From a checkpoint of a small self-supervised image encoder: batches of 128.
Rows from block 4 of a small self-supervised image encoder, named by matrix and row number. Rows with one number belong to one channel. Each number is 500 + 40 x the weight over its row's rms, rounded and kept within 0 to 999. All counts start at 0. Numbers have three digits each. After the name is the row's rms in percent of the matrix's.
After each channel's rows are labels from the 100 images, of 14976, where the channel reaches its highest value: "strongest on" is what is common among them. Only what is clearly more common there than usual is listed. The data: simulated telescope pictures of galaxies. In brackets: how many of the 100, against the usual share in percent.
# convs0: expand pointwise conv (model.blocks.4.convs.0.weight, 336x56x1x1), inputs 0-55
# convs1: depthwise 3x3 conv (model.blocks.4.convs.1.weight, 336x1x3x3), a 3x3 kernel
# convs2: project pointwise conv (model.blocks.4.convs.2.weight, 56x336x1x1, transposed), outputs 0-55

convs0.57 102:519485543589462485553490489461452402516549512509481500530512558609544527521495574466460480499458469404496446500472471465507516526478488479493509523479441496499443546491
convs1.57 102:469474498434459433522472533
convs2.57 106:495532549486486495481432533529583480515526485533476501499548510464452432453530505567504599450501544589451430513521488467519546420502479467551465513522503524486491453537
strongest on: bright star with spikes (92 vs 25.6)

convs0.332 102:504460415467531506485575406538518527479464430484537495511517554453500513492477459518492569512558487540409512501536468497495462466488472575524523466494485515542514470595
convs1.332 094:463477510492557476502513409
convs2.332 083:592465429525496503503473523469519523481503547498574531396527492532510523554448483552513411463523545470455458493479546533540476468533485534481427457514536536484553489520
strongest on: small (55 vs 23.9); edge-on disc (42 vs 9.3)

convs0.128 101:475462506550433446529480465452509471508481438529544503553517499497594532498472493500554561477458537474445465488445468474474496477567598488433503476434530525512447503464
convs1.128 089:487542481547405524486512506
convs2.128 126:489503533525527537499556514471492516414463571424509480469497569533579481474439503481459495517498486472450563548529489559549410533491460483518500497474510458560538518569
strongest on: edge-on disc (30 vs 9.3)

convs0.236 104:477470571529466567495496469536484509545524538483568517498549408500531552471496575523468465419447493518531424499499478507552444434525486503536569450509519489513465453489
convs1.236 100:497460558521548491486497420
convs2.236 094:468525542482483507473546500517504447486420508497457555581521532489496469504499543450464534525509453545524458542561527500490455518451490467503552635519482428551532537529
strongest on: winding: clockwise outward (56 vs 13.6); barred spiral (54 vs 9.1)

convs0.99 106:510509553503461507467449498480463483536507508463619536400493403507518568509506518472605471520432561458489511509470515521502488517509494474579517468494533507473509497496
convs1.99 089:447482455488562512458486443
convs2.99 118:516539543580463537521506464517523535476544471540584552460463477423452600507509529473538482499524518480495521495522490512491555572510463497562530406497469513555511555516
strongest on: merging pair (35 vs 8.9)

convs0.206 092:491493481555521538551551528461505604511469528471456433448489539554439464529513460503479419522492488493503505479516455472510488495506524517411468478484511550440578564559
convs1.206 104:535531559491544548556536493
convs2.206 097:503539521534494514523460547491468466518510528479495424537506535509534476407476481488522478515497429435542476472551525465545391488533545559525480520466507485393565488527
strongest on: round elliptical (51 vs 8.9); flattened elliptical (45 vs 9)

convs0.174 102:447468558501412413518454534476463481508463529518471576499458521510540536527470481406532540494453469534459508567464508595483551546506466528561517515489523495493488496485
convs1.174 112:440516531430533501487503559
convs2.174 106:476487499540544522509484583467471480569493475457469434530477521446548490439474512481518457567449475457523466510538502482519411595465526563474507527539504426493515443513
strongest on: irregular (70 vs 9.4)

convs0.194 106:447519462505536528568446528542550479515479533494491514537526455475463514519516533506524488495605593539524480461502578513427551547476498507558469550501564571543493523509
convs1.194 088:505553490464426460504550522
convs2.194 125:513549479449527457524513503552549479546476499562500541453491412505476549503515580473486581468587522477492531494503596495487504581554498497460502482478550505533497555532
strongest on: bright star with spikes (90 vs 25.6)

convs0.247 099:548482490467483482497511532534498517495486590506510510472530469514495505498508529552511423454522555485601517526422601480454496514502531467461561472503579506538553560555
convs1.247 108:485526497536564491480550428
convs2.247 092:492537514446526455456480519405487438506436417505515476510516544443537514557487509490519498586473480472477404487534481485561490484482470474502467530513573466456484516425
strongest on: merging pair (32 vs 8.9)

convs0.125 100:498460504470470470442446443502467449536430504519544526505516488505592519479479439356543503527423528508516494473510500533550517512529529456556515498453498454490455485498
convs1.125 075:492467481438549450445503468
convs2.125 103:513565485528487500543474447503562515423539496523545528463449481502461540557529502496534454473519541543497530515484446468449563503447457538556522428427526542493523593482
strongest on: irregular (53 vs 9.4)

convs0.160 100:527491550472483536434471536539522516438472571466517491514547451485467464481471529545455433492514484513552545532473519576557441499468437459509508510531561461500545398478
convs1.160 111:484440462453521436528509539
convs2.160 080:498483485489607482465553464532466517519452549518529546453451540507522538478465556462560505466450520436521495492458586480455521541543499460408517504470539519531548544488
strongest on: lensed arc (76 vs 9)

convs0.19 100:507470502520496539540446522538517515525535508491490443566559441519410501458525467564474480525563552504417507483493492409512411562486517568488505502511515487500456504443
convs1.19 079:487442570485487449506471455
convs2.19 076:510540545469406507517491500449489411496528456545442481535503555521485480510540514486515593537547510555438473525494435480535541432439498496516445529491469477453457536462
strongest on: irregular (32 vs 9.4); lensed arc (29 vs 9)

convs0.234 100:477544536492506529529480468548445455539526491493510541516585461482591535554513538435516469491500501460511389485491531525437548414503540503550500525496583504518498526514
convs1.234 111:488504488450557495495548422
convs2.234 113:466540529452520623531514500540486458434502457504481451506531484473454493430539563476479534526555520517453471465575444506536505513463473484476468517469428496533500583521
strongest on: noisy (99 vs 30.1)

convs0.233 104:446457476476536474570475522487552483493442550525475529496422452519489504510484467454500542506520571520493510522487530455506584467533569496490604470421561539520482522454
convs1.233 086:544512562539535521469439477
convs2.233 124:531554573523480446545449501488543502575540484578527484497540476493416551473541503553438550477527520480532537534501505449483559445483473416509529502477552541484516486455
strongest on: bright star with spikes (100 vs 25.6)

convs0.66 096:502496561555399497503491478426502479474553455555508511488582487564510548533496530464533481518465502520425484552459437468482552513475514561534480498415453539480529520518
convs1.66 119:449446435482463516512550493
convs2.66 110:461560544498536490483491562534544541563528492596536486492548544507446484492544524475499527439512514471531482558546557468494552467555471403550548526449506480519502553522
strongest on: bright star with spikes (97 vs 25.6)

convs0.139 101:566536608511477515530475514461545550552546477475499487516405467510443540481515451548538498487491492492451507468540494437568487484461496485539434540580547516467470475478
convs1.139 085:515523565518445475468566491
convs2.139 079:494540468434510403462497466503518532523483568544469503536484505509489408492449462469528600509498499469464459554505586520516506455531475414531465534481509474510542495546
strongest on: lensed arc (60 vs 9)

convs0.286 100:506481460524493531567426514544556551526514503553467493459491416445493471452485535466587590435568514548492528488473482456488590490510535492509528471526509542499517490480
convs1.286 122:505581525536516541535533541
convs2.286 108:529482507517551469481458475517492587538507448564551537493468468472431538420452494496538557479463458470551464522482525464512520504539495463559472422484545591477525456516
strongest on: bright star with spikes (100 vs 25.6)

convs0.40 102:507520465499531566521441462557485425462530562517466477494545407501483515510501559470514504511581565526433543501489527512435522618457534487488503488511526476502484531520
convs1.40 097:473562507409483485499523521
convs2.40 086:458587443456508493500507508529515500466494498545481491487536456507498543536515590449549525534566508492443482461538556450460489617529552505546513453473506454492484572510
strongest on: lensed arc (63 vs 9)

convs0.210 098:491494472455573476489475544541531511493444539479467479478483518418494456423492460559442497466466481523580447453492590483567470511530512492509518497523542526524546410522
convs1.210 112:436513491528440470526437510
convs2.210 097:479443449508477535505495506489398459428486510442447472540471519522566493487482478529479465528485467507515528456459454560531384537455538523452479519560464463498457490456
strongest on: flattened elliptical (32 vs 9); edge-on disc (31 vs 9.3)

convs0.92 100:475509489495443506444514489520518493440501534445599605424531510543541511517437504485462484459527485483510498523451462545519553523541471493532540412530489495565551499541
convs1.92 089:476571499486572550508522519
convs2.92 097:502459438557481529430501493475495445501510460484636533447479489486511530511414497537553504487423485463476461548476507487487457500500476519486496408434532544487520487487
strongest on: round elliptical (27 vs 8.9)

convs0.64 096:479482521497512531501517478542507498492510504576476539503556461536554456448474500470549410401436551538441429522469523448519524512510572479538515452486514534480442494438
convs1.64 107:540428549512473463494537539
convs2.64 087:554483458451581444465504506535501543564531518549479539438527461438535475464402541474479509417467452538488500530527544504515537457544519487505473494477512520537538467575
strongest on: bright star with spikes (98 vs 25.6); star cluster (25 vs 9.1)

convs0.87 090:510556525509416578495518513472516528569512432498490505544487477506515512526553557521488524548535509511381481524501453518512544509399498488483469447527525558455453551490
convs1.87 091:461462459560542551494506541
convs2.87 086:526554558507511501562430527474485466555539438470489443510496504471523495416548489547525509507478476492510441557515439447556489416440511535539464529522541532417511508480
strongest on: lensed arc (29 vs 9)

convs0.161 094:465431517531489468536493480465509444580581497491479469514531511516552524514496409509579484562434502470500457478461514456456514523501517511464509468479515432490400516436
convs1.161 085:531529539489587500518529547
convs2.161 090:603481439476477442481443454488479498535503501474547463495515444491472548502450483510551551490487506408508506448459492493550463439561491503491442446480479545458531438440
strongest on: round elliptical (100 vs 8.9)

convs0.171 098:547482487529453532539420545544536525495567597532470533487536399545544487481459532511550539442514486531548507472505502481458540514504529467473532451547562520494521558474
convs1.171 095:482503532475441581470500539
convs2.171 100:520465520522535467545531510491463576496474477543523536498477481471477519542462524469547507469500469500581493451487458396460548453530488519447457543451542591454568463542
strongest on: bright star with spikes (88 vs 25.6)

convs0.168 104:516442514513466482498478446517506465486496450446475517535519487488460469479480516519500503527450412488433456466491449467485445433484568561460433454482540515388477464444
convs1.168 090:519536522455437435526485534
convs2.168 092:535529486437479509534431450507506437507487526552457511512578528556454438473532479551473525476491582535468483562501515445516549481514507481555463609528469534466475469495
strongest on: lensed arc (67 vs 9)

convs0.141 098:472526486495576532489554512580486551528517461421535465526522556389526493452518552482489517503450533490498433449538481461535500431521553570489473507508509542528522465523
convs1.141 120:464550485493529488520411532
convs2.141 093:508450492484476471495544482521521530499511606536546550434521532557510472486466480410484548454535474480499511528532492513549446439567434443488474519452479520495559451560
strongest on: lensed arc (68 vs 9)

convs0.183 101:473501493491484530510482568569484557494581502432515530438531421526520522442501485486514482462489501482554561495499559499489468545500515578530489497588487528537600453518
convs1.183 080:494526491523555438451439510
convs2.183 107:494492507504458516522587508536491515452458580499557585450538427546453534529523528414503452505520545488506504503529556492445486522496441506497559459463506485538572501554
strongest on: round elliptical (27 vs 8.9)

convs0.0 096:412565530502568553552576538560506570494540482488457451483448413540481505484550523550524538490548511486520479462496533455498497534523517516486518496544545560470498432491
convs1.0 098:499531412492442483522484465
convs2.0 067:517501491532423439509473481545519475453533519510521578523473468487538561571510566586494518481493545568548556454445521469489501499465538516540489520469476604476456488513
strongest on: merging pair (27 vs 8.9)

convs0.240 105:502584505538514493544470601562495494423478492510478496479546547519496458478533489515463481490516445539589522510589471517506446469395510509497481496509446522505568496522
convs1.240 089:439435563526503487528520478
convs2.240 102:566501460455512467489463433500571482454548553512525503437501535551503461507471531513516544419517512542442508502501470501460507469573483466492460487383497539485510524583
strongest on: lensed arc (37 vs 9)

convs0.326 103:477515528474471527516471482443462468531470510484484503481536533538561525550480506408542502473540564457489497560463530487500538484521507436482598496435424450556500592505
convs1.326 104:543492490428432549496489492
convs2.326 080:473505536474476475513494530427530481532469548540514485431577564509466483511490577475522539493416519516439498546486445480446571495546496482474508513391464539468540497530
strongest on: many stars (64 vs 35); many-armed spiral (27 vs 8.8)

convs0.264 102:446476454505529486503532462632459514497493461438464494561519506469494450435519551525500494464445474503578461444514548512518513453481519548501478484500495524522541397528
convs1.264 093:525460508532420502487434489
convs2.264 085:557481454533510504559397512427506496523550439434511418464532482568537545500460511508550479518456471423476484482494452494497487462495512559505459464530519482442508468449
strongest on: small (51 vs 23.9); edge-on disc (50 vs 9.3)

convs0.67 092:555536508529505566526501472503547497496479427449546486503479471448467499556503514433459464526520537471531552532488480550478563577486419465555560503495436527548496556556
convs1.67 094:543540506503565495446558521
convs2.67 078:484518480503437530481516507444484471535484453563527513499508515498460536519524563466547572476548525506451407552528456492522528436523448437501491501454490487473475572391
strongest on: many stars (61 vs 35); small (57 vs 23.9)

convs0.72 086:532487474527509482537464523501526480545561484511493385520482422501454520518576507517481509544469530489519520476466464455528473548430498591472432445553548519432522530487
convs1.72 092:533518516577482570513489537
convs2.72 084:511562533456480478523454538499545504554531453469497447509484504506572480448505455514546512514457484472506496552539490454522490425506479616633495534518480495463529483528
strongest on: round elliptical (100 vs 8.9)

convs0.51 087:484488468524565445498531517528537486482474528443449410527480490557476489522537522574481455524545525483581534504483476466423492516449523518384462520544503569520493498518
convs1.51 087:526550475488594494487526475
convs2.51 080:512572548500521475564503546475551464498517476487444432522495527461556479511529498522504524538477442476585487522561516466521449513502546535582508563467589484488574505546
strongest on: round elliptical (42 vs 8.9)

convs0.58 100:547478522509520486474563464513553552537505536516484448514371517457485521485480439517467471481595487532509482544485460567521556520535469524551546513514482529535536517585
convs1.58 110:532510530524586554518487531
convs2.58 092:537490470489456517469560500436497439466488465512542502447512526513425463526485488445507525515547486506465451531516493509541488393511363477504446485434526496450483527477
strongest on: many stars (62 vs 35)

convs0.310 100:493509539539461500492491467449520559522559532512511561500497547553587521529481526431510500497532496517492553599476434493511594444530488473522561496456526525514504581538
convs1.310 104:471425481516439444481492506
convs2.310 120:557567516478485490524550543492500531544476558532515477487514466431463525492514552352499529536501478463527527512587520473520501541473436495554523486476462488540569497525
strongest on: merging pair (28 vs 8.9)

convs0.321 094:509505574546443463514475489467519449504523449536561492530484509517494510568494485474539436491496466443479503536462452461574466439543475443462503536394492500468440527435
convs1.321 113:517539544566562536469497491
convs2.321 082:537472461527475441421494415571534560466506522465491576507559471492494492517517435484487495484550481538515515531427505524505555463480528481560518491573500550558474444552
strongest on: edge-on disc (64 vs 9.3)

convs0.193 102:485471569469440465480506480465479477493503534478538555483550505522521586572442469550562511474504543476496421537414529495493457478555542444520507466442522483494422497480
convs1.193 098:551440542496458505519441527
convs2.193 102:472519558506562489541539560417542491498517467505487417501411501490593491496463507499524556480455475444506470507529440437503490455480454543456534526475522477493550573500
strongest on: bright star with spikes (82 vs 25.6); flattened elliptical (25 vs 9)

convs0.250 096:367528524457565492532491543543473479476526505497437435551504508561489465501519533527523525442543544488513483460515621509454505499465561491459534514463511472488520494523
convs1.250 079:540518555551561538476478476
convs2.250 082:508480468494572444465461525523529561522482476514496474527506531486520447526449512485534536484465404442532427510507584467479513463600574464525530467453547481466525515527
strongest on: flattened elliptical (52 vs 9)

convs0.37 101:501503572524476383469465515445509491500445481507580545448492554462556567519453446450534477497471506482502556573458503557509520501538486489531469507454486483540503543553
convs1.37 095:477453438511530501451442469
convs2.37 097:559584472488422473522546458528497485495525526574563574479476477462447514460527509446523507500533504485509535517551484481561536531524446450584455435494454534521513548486
strongest on: merging pair (48 vs 8.9)

convs0.130 107:461459481493455482516474527489428457494440500504500457476586483546482517572482482509515491466518500431511536496468586520461442467555629519459445510480540532482476491469
convs1.130 097:525486507540425436525493540
convs2.130 103:485533494472472519573549580527554545495443500437514509487477499521516448456546544478471453463450504538540573561588488454483505511473445558481494507521527549516548454557
strongest on: round elliptical (46 vs 8.9); flattened elliptical (26 vs 9)

convs0.209 091:526498517470562506476500540570506524489457496483462411497525549493420513511507487638491517538586521501497493481455584497520426518487529476463489496504576501477502498524
convs1.209 100:527512493539579556517543522
convs2.209 088:485546510513493497522449515511515464495549423459469433544505530510564468461457490488606505531497411465530469510529538477524441499566589529574473522466536491463527499513
strongest on: round elliptical (49 vs 8.9); flattened elliptical (33 vs 9)

convs0.328 099:473516550504403488483475547551503464552577466471552541528532474539491514452504468502490457469477541492554386505522523469530465479530525528538531469515433481497472418443
convs1.328 100:533579576513483504517479502
convs2.328 113:553519478439419455484493490537484563567515482490477554534537406489517465430520506503478479502560510511444533498544495476562491462491475524576458546562473532455523431493
strongest on: merging pair (51 vs 8.9); irregular (34 vs 9.4)

convs0.260 094:470538525562494448498554555470532568533570561550525498508436470502506580508486528552528474469542554510546511508469494464491487436551523498454481457464542605532498498471
convs1.260 103:516539504497574547520459448
convs2.260 084:534418450444484475424556429506483510506419492449451545567479502492520475517514444500424527492529398531517430493484491505498479462502520502494506559522554462459480503484
strongest on: winding: clockwise outward (33 vs 13.6); two-armed spiral (28 vs 9); merging pair (25 vs 8.9)

convs0.309 103:487418478520449471489468391513522512525488485488507481516505504519597504491512493395531494477429551535439517501531486486450574482505486472467472454471495476464431513430
convs1.309 113:438527527521504437540476549
convs2.309 080:532487493461560460451506445499473530493506557507479518471517524582571424541435513433475531484537445494431491526517507568463497440529484460510470550432547488459479541541
strongest on: edge-on disc (45 vs 9.3); lensed arc (31 vs 9)

convs0.114 101:564490476442510561493471486476524484523509501475499460511492415427444464490549475538504475528506517482453465423506473469536457534439446504504516445594594527460476456477
convs1.114 117:517486490533426430476543500
convs2.114 101:511441474521506493458454474424452516486521454525502524529450558537536519530477425540523485525471479509491492466435503586493513463521538457462537485518448489487430500369
strongest on: small (50 vs 23.9); edge-on disc (43 vs 9.3)

convs0.49 107:520485463377515477517454458560557464504466472496431511512511459409437461491569473522473539509587557536539491490512551502526549505469501492550552488507526482508480490476
convs1.49 098:488484473488416545448470523
convs2.49 132:471442448543544523476513505478449536489451489400518487500476550483552526532439476473533462560433505467498561549464443565557452585505500508482474502520515473529475517440
strongest on: lensed arc (73 vs 9); small (56 vs 23.9)

convs0.235 098:523509408501551545575499519504484543532543533517397402536446541501467460492528492555466498571524514522512446441542570492465479543493488502465534488490513468497463527479
convs1.235 107:470514434480494493493435435
convs2.235 100:419477538582507525480457478574475468519497468528522573531494518509484575554505504576482542458533529532491472522410505530464516480484553424529526511518539529537450531550
strongest on: irregular (74 vs 9.4)

convs0.288 102:470559518483576478511494527477536536464506533522505470492494609538522459489494468488437503515504519487538570542539555541523508524515475418495512582542443465480487596553
convs1.288 096:504442421499468477502455465
convs2.288 114:522530543489485509542487498562453533472475481478469514512555354466424518459491546490500471519541539548472482438547449469491479540474485541517429496569491533474532454522
strongest on: lensed arc (56 vs 9); ring galaxy (42 vs 9.4)

convs0.5 102:497483489505449454467548425474479519498527520525526549516474538510525535528483452422468546522536476478475542503484428551525549536522496429559593486436474500518436573547
convs1.5 103:485546552580467512529494528
convs2.5 076:522425446516520517479468452515494402480490464436480520493481566536549456484517460598446571452526473526503512526463524530526473413475544488510476524548508541450469475508
strongest on: small (50 vs 23.9); lensed arc (36 vs 9); edge-on disc (34 vs 9.3)

convs0.187 100:487510481512492491461539450520504475487450536456554533470604514551519491499476514405456456393492469524415558534487472558530517434484495480569504478487469464509521505511
convs1.187 086:458445461433477455499468503
convs2.187 114:560491512507536403519513440524554590471514547504499533463438444472527556535524499499508446477545523507538552452472544480492509555522466522537529463482544550542585494541
strongest on: round elliptical (27 vs 8.9)

convs0.175 102:509443479538480438474493473525503441501451534484593559482485457477612537569429516459488514473480510486480547515399480454445509487519457512507524493471488483523509520565
convs1.175 102:519542526532504469475405494
convs2.175 093:478517559500515451461533518432472581478520467476428443536480472527508460494529471449526463579507447441518514424507529479503469528545501550421511509462479419498504459452
strongest on: merging pair (35 vs 8.9)

convs0.88 096:513532513550559595520493489498484553540567456514457416534494513495491487501566585472468529530542481488471496486559441539507501542457438508472434496529461546490572529523
convs1.88 094:549438446485473478540484456
convs2.88 101:520469500553528488469412489487517464532535425509546516474482492485509539562468450564553486483437523547468490562434487539488527552466534476568511438579541547514495451480
strongest on: bright star with spikes (75 vs 25.6); edge-on disc (45 vs 9.3)

convs0.223 097:477503609496479510551527527477514521565606528521482477552488500555434509515491387535484520522562515485489413530488479468539492483517531451491534508510474471449466512463
convs1.223 131:480518501497480499508614487
convs2.223 094:518483501567468511561549535479500472489559503515550455470519522570500531516488482480530500453534469378533572445474525462510438479562491518476541492439449496522566499441
strongest on: round elliptical (53 vs 8.9); flattened elliptical (37 vs 9)

convs0.284 086:558570524523523519516562493471549548518522486491523566529483502419465483473517542472500455486545482541530529534491483533518568546473424514585555524516461517561579492561
convs1.284 110:522573524492500544566471530
convs2.284 080:508488514470456524498561508460509462490501535538538511445520498521463510555499562418542578498574500498485426529517478481503498428504385483466502509414498500472477555447
strongest on: many stars (67 vs 35)